From a checkpoint of a small audio embedding model.
Model: 4.51M parameters, activation gelu, layers 14, width 192.
Training: adamw at rate 0.0016, 34500 steps.
Data: trained on simulated modem signals in the audio band, 78125 training examples.
Rows from block 4 of a small audio embedding model, named by matrix and row number. Rows with one number belong to one neuron. Each number is 500 + 25 x the weight over its row's rms, rounded and kept within 0 to 999. All counts start at 0. Numbers have three digits each.
Before each neuron's rows are labels from the 100 clips, of 14848, where the neuron reaches its highest value: "responds to" is what is common among them. Only what is clearly more common there than usual is listed. The data: simulated modem signals in the audio band.
# fc1: MLP up (model.blocks.4.mlp.fc1.weight, 768x192), inputs 0-47
# fc2: MLP down (model.blocks.4.mlp.fc2.weight, 192x768, transposed), outputs 0-47

responds to: 400 baud; OFDM
fc1.333:480513473569537438545469526524518464484464495501502536505552484457507508522492511501489501490453489487496452489471538463473488481476496506511509
fc2.333:492504491483459490539466521455519474536481477492513484546483499451528490469496492505470486527551511512462483470552494522476481483509470527519545

responds to: GMSK; 100 baud
fc1.60:485530455512495543502512552511494514507517486470527528511482486474486477492519510490480514522484493502514478472479488488494501484518484455477497
fc2.60:523523488494471503492510454490496529500503486502487511482511495543494482545493516495509543490503490532526531496509471460507508550498507499529464

responds to: AM speech
fc1.499:475531469518479516496504495517499506511486495466495518503536491461493496490490498518486504443516465507517473501470513474476513451477539550529492
fc2.499:516466506509515528504525522522486491531441488476516495510519489484518517461504526511465460479504534480519481487493529529507500508513481495476530

responds to: OFDM; 100 baud
fc1.140:528502500513492490537498493513481510468503503475505490498505528498514508544490455530475481500495494508544502501541492465472471501492475521487516
fc2.140:519484500512500474505497483459525480486524493529510519516470501498477483528491507486492535517499540532557501461514488492506530498531506503530448

responds to: FM speech
fc1.631:485487573504507484524477512469495449482552459499475494541523494502493488502510538470498503500466506470506563496508519491524465480518516494467460
fc2.631:467521465502490500512552487546500513507528477510483513493539450469510477513523497532485479459476487497513535491480504483484533506515497514527492

responds to: GMSK; 100 baud
fc1.428:480488480495449464475505501475499505460486475480476476497496494511416488538530496510507524490488485539545487477544508506515539521475554475540450
fc2.428:498500535490472482482487480444518479503501494503507540500449505499499534504487492505478541559494501521468485495529505482509491495470502516526465

responds to: 100 baud; 4-ASK
fc1.133:480514517500488467540482501527519479517476528476482511535555468466495488515499480512513504524461488445528459487533493464544510461495469478520538
fc2.133:501504503510507521461499466460540487435466519534496524447476513515510521559486530514508574529525486533518477521513478479516518518467502556539439

responds to: 200 baud; on-off keying
fc1.717:491506485517520482507518513533466521509512476446448515505503425500490477500474460476517517502455479489502502508479501486511515505468485484530497
fc2.717:518534507493524491440495496465518478519483479506503537510509505492485529506498498471464559469497504527518456467501449499531505532484462499575467

responds to: FM speech
fc1.335:492477549512492498486458506497499431495491453494451530547526493461463503520539522515509516495495489494500491461505511492489501486500525482488500
fc2.335:494563463491524502509505514526488528500505454516488539484556482479454530468520478461504474475444487491490487511504492484487525514465486524487542

responds to: AM speech; FM speech
fc1.535:510517507538476501513501487551516505515512511445477527481518470526505487496488514561520515499493482502509516472503496447463507454511487547489504
fc2.535:507475510494539520486515518509467499527485482501494492490516501458509517477497566495465452481501504445541526503475496510548467482497485477446544

responds to: 400 baud; OFDM
fc1.44:529485496565498497470500527501536474509479457509522476509504500482454530536527517526519527523506522466532475492513517510486516481509492477504486
fc2.44:523550496466500490516483515469483493529489471475498494512524482481527506489481505501518488492514512517487503478537492539511521491508492525508553

responds to: 200 baud; OFDM
fc1.681:498511530487497511510493487499516496461491480503438508552527478457459476528525489528516481542468441492503494469518528491519513495465505475489504
fc2.681:489527501508551501465491487476482507505524504547469512488507522498496532532510531451495525462514471499538517518490500500502512505448444511501478

responds to: 400 baud; OFDM
fc1.634:483536485514503478559454515521520473534508455482471513503510470471453516502521495508537533515425485480500491458521481471526484495465525484491466
fc2.634:461483487487450496526492516419517454544500519493520530515459506476537485486523461498471490519529514523461499460533526541486479481522519489514519

responds to: 100 baud; GMSK
fc1.467:466533477519518489515513511517472520527496509462474490515501509459519486479518494523454514489512521527511515490484488479471507522487487494474521
fc2.467:514445518506558513492509515495497491534509481515523506466487503462510467493517548521476477514508501467548502506499499538552480483521476491477519

responds to: AM speech; FM speech
fc1.549:540481486484505490491503542491468506480504501524481498502503499481505507475539478540463523509466545482500513519492524536475488516501485483498480
fc2.549:508490491495530519503467502507504481480520520519520464484499530442512488489482572535485496496503501493515451468513522505532504485513514503484506

responds to: burst; 50 baud
fc1.101:519487505486500493501462481498493479513502480492482499528533505533502489534488498521476536503504469476509523501487513517522491520504530490462503
fc2.101:485515461504487474476510500512508510501499534494469514515508459517549513548543504499492524477480452537523478465502518490475521540484463518493499

responds to: 200 baud; OFDM
fc1.590:548505506531470490506476515483469478537502492449467559525531478490475502524534506513522466497470462503544516504490540487540516481488527537493510
fc2.590:517488465495447528484511455457533496516526532514453524513453506511505519527493498481478547532500500513486521503498468476538511488465473482509421

responds to: FM speech
fc1.112:451511502503522521505497509482500526487453494487463510529476459485510499476480512524504490475489441476508469487549504473520521501521538491466481
fc2.112:536495487492529495494515515505498490521525526512516484510483538478530472476529521558483510533479493504538517493490490481519539470512487465499501

responds to: burst
fc1.42:449552526517439521500475498520495500482521472494489523525520480497499475462513457548473514510485446497495489465505485518474501503475525529519518
fc2.42:491521483494493517486508502514477499531482545522479526513524487514563471490551467527482512500509503514516496476471530478495565470539508458501502

responds to: AM speech; GMSK
fc1.345:531491491549487507537511501531484500518512522426469531490518450512500476503504507560496488498472471494531495474495475472475485462495515532473497
fc2.345:503484516502540519470517517506465495530492498505490478486507510451521503472507561508462466496504507451547519509476502509525466477511483479445533

responds to: 50 baud; OFDM
fc1.519:507526518498482505467485518533533437516489500488513484525515487501498528524506487519505522498503489489511482526548532515483536470486512481495475
fc2.519:512488542498521490527490520525463506523469476470503468487525482494498488483533541540488454464515515494500512479508494534529498518495474515512566

responds to: GMSK; AM speech
fc1.31:557559526521494501480500478528475491514512486435451491487513484463482493509497509514502503515510488525520529476501516483470497483512502514453500
fc2.31:515456496509517511479517529503492474535481476483513498507499507490517517475493546518465466493512530458531507528489487532529467484512501489463529

responds to: burst
fc1.166:458526502524471527485485504476482503489559509472531530498527490502503469468488461555475535483478456502513528474497537497485503476488524479497485
fc2.166:542519465456452495509502496489498479513498516517495502530506467488554474493540471531502507500487504537516486446492513493482580482523478449524497

responds to: FM speech
fc1.66:469537494482556519514504506506467517518510491514462520472508502491496479488473470500475516442509449488478506509513523475498502503513517517471501
fc2.66:537496494530529507496519541513513519504493510518499482506505513531502483475513523551520490515493497480529515507475490518493456499526503465468503

responds to: 50 baud; frequency hopping
fc1.532:515502484519508507533506507470460477493490466485475495514496490495496420520472499523498525516413494482487552522508523488543433498482531479528454
fc2.532:476477476481518520490530518540528464458524503534522528453502497447512509479538488491493485513502477483500475452557494485499516462518461525517523

responds to: FM speech; GMSK
fc1.641:496502525528523528490529531496474529477477486515539490477507487488476508480546515504493472528501517530481477456511529513467506544520520467503506
fc2.641:498478473548554521469477514486515483528505490498480487452483501470507500458513489546494493525514532480509449475525490546516511478492485524492509

responds to: 50 baud
fc1.356:510507511521505494490467477545458471507566467450512520478534465494445453471525451510470532464458464468501466495518544525504494466523541538502512
fc2.356:516482469498565505490474489510498475508505508521481492496475546469481526500496536486468499498531528495540462521499494529470543519474462553462486

responds to: burst; 50 baud
fc1.3:463535507543448524490504482504501492472529504504528520511498489501502476470474480535460502486464451489512502492508505512506519490510525526501505
fc2.3:484530460459487480500493509509500497522513530530525520504519462493568473494529485518496507499471497525519525463483512490467544487535496453514502

responds to: GMSK; 100 baud
fc1.149:479485518476516525451510493475470512473507497473544476448490512487491500556544522477456457512496518558521479496500457481484451530460486476523480
fc2.149:492514528519472472520499481462523513502502508490528503493484489528505499508501477526523569517511475547471494507487512504497481520492522489540429

responds to: burst
fc1.505:482500500500452498503485484475487456419490494504546479497518507505480451491524501525475520488501477475533541474493516513474487434503483541457485
fc2.505:517528445500481487474534457507487514502491493518465503496531473474552459452511490530475519469497533537500475465482501471494517523511479468540493

responds to: 100 baud; GMSK
fc1.114:471519526508470489481445511494432474479495491500489468486516475468493519487503485537520549484503461463518481500517556498492522453516504487550522
fc2.114:500459517455504492476470530470541481553514474516490503546448527426521535489497486468472513530513521492495474525532504493494508434462503511519473

responds to: FM speech; AM speech
fc1.410:575487449502496508459483556480498500466521508507472501517559509497507482504495509514495531507506500504485481466521543484480522480474508481473464
fc2.410:518478477516534524513494515509498463517502499536490478482495523515516476467478503497509469505471542474511503500521490541495526478521477499470520

responds to: FM speech; AM speech
fc1.100:562519479497530488464489517489474512460550497479458502539528472504466486523544463505506510463464509481478535504514512533466516521466510484511475
fc2.100:490478485514479507506491532519516488517514507524516510499507525458506465473452531549487491496497509467494458490506507536514475476492505526471515

responds to: GMSK; 100 baud
fc1.422:474516506500474493484475502499503497504486503507522432501502509482392473502508466492499509492484466510500513519542576478480507517523482487518492
fc2.422:530485501507470530493464487453534490509485495533491514507445509501519530507522514503501536558499530522469512483548486495525511493520477537526457

responds to: OFDM; 400 baud
fc1.414:478508496510509512498483486501482480532527509511453495534499494492464525493506525520538486461518471446533519526474474485494539490527489526500513
fc2.414:491571495488478508473492520517462517503471508498485516508542496529488495483480470514516475493502518494461472492501526536483479508490511481480534

responds to: 200 baud; chirp spread spectrum
fc1.753:485550507509497510448482511457526451473518504489517491507513475494495517491512478533516533492486499496472511450489536461552499494479518490530471
fc2.753:487552492502503495470520480519484536501527493493504507452557470496531499508538528471481512442481485507514494493486491508504494590476483462555509

responds to: AM speech; strong noise; modulation: FM speech
fc1.673:460546477503500451454474522494512471502504501505462513521523511465474502499547504501464519436462478494495447479512539462498526453479533572496479
fc2.673:514514476541547506498524510522521476508514524550496474480509503540513463494484505539555482483495543498526506500474503542531499537497471489476500

responds to: burst
fc1.161:453544463553488507499505489483457444447533523501520520549522499517491461458471508543476509477471459485513566501505514475504498459507504529495494
fc2.161:522516459497460479504520490519511507500494535534514494501540461506571496499518472550492511466486511530516529464480514464447532504559504466511497

responds to: GMSK; 100 baud
fc1.377:509487508474472516451519488486478513492513510493533464459492513524478506552518543466485522471490513553522501475516472475490498545425543480543470
fc2.377:507527503547487450547490480457515504481515485493551480490484485524493502496501483538528558506505514550483487513506513507503520513464515505541449

responds to: 50 baud; OFDM
fc1.171:496522490509508500533504498533503481492503521417487488528517458485505513504523505540465506543474491522539494497528476512479533489490497549488497
fc2.171:489481533527510525516547513522477514523487504487515496476528483514513476485505550536486464490499502476506529503487497526525472518506493498458544

responds to: OFDM; 200 baud
fc1.242:510517547504490487488456519489505486504499484480482509500572465497444448490487514485461481543451461504547482475532529495520466478504558526500491
fc2.242:468483434512492449445530498518512465472508492534514518531486511495502518471472494499522494494582529485500487502484495544471537513509504529496508

responds to: 200 baud; chirp spread spectrum
fc1.22:479490545524488495470478476474514439505484526498492496554515508504515501498508500531531549501507477491488492496480532445537514498496535529479491
fc2.22:452526490489510482501518493525499519509508464485519518461546468480512518506535494472486499447497480498524528513487480470472514554454491481528496

responds to: 200 baud; OFDM
fc1.470:490537517520495486488472496475491465473507472455506493486553481497464446497497479515462495490451461486522490509482499475484494494483526497489503
fc2.470:486504473478496476476519502484510524474496502512558509529464542486506522506515499518493512536505435506501513453495500520545497462521533473498462

responds to: 200 baud; BPSK
fc1.311:477528462502467489497501534495462495519503525478493500511503470515469493498490521468531511462485495476529480516488516447499531418503494499487501
fc2.311:507511520471491494494545561519512527518493526475521516527533488494523533484510504496498474459537533497469462500456531514471482532509503484510486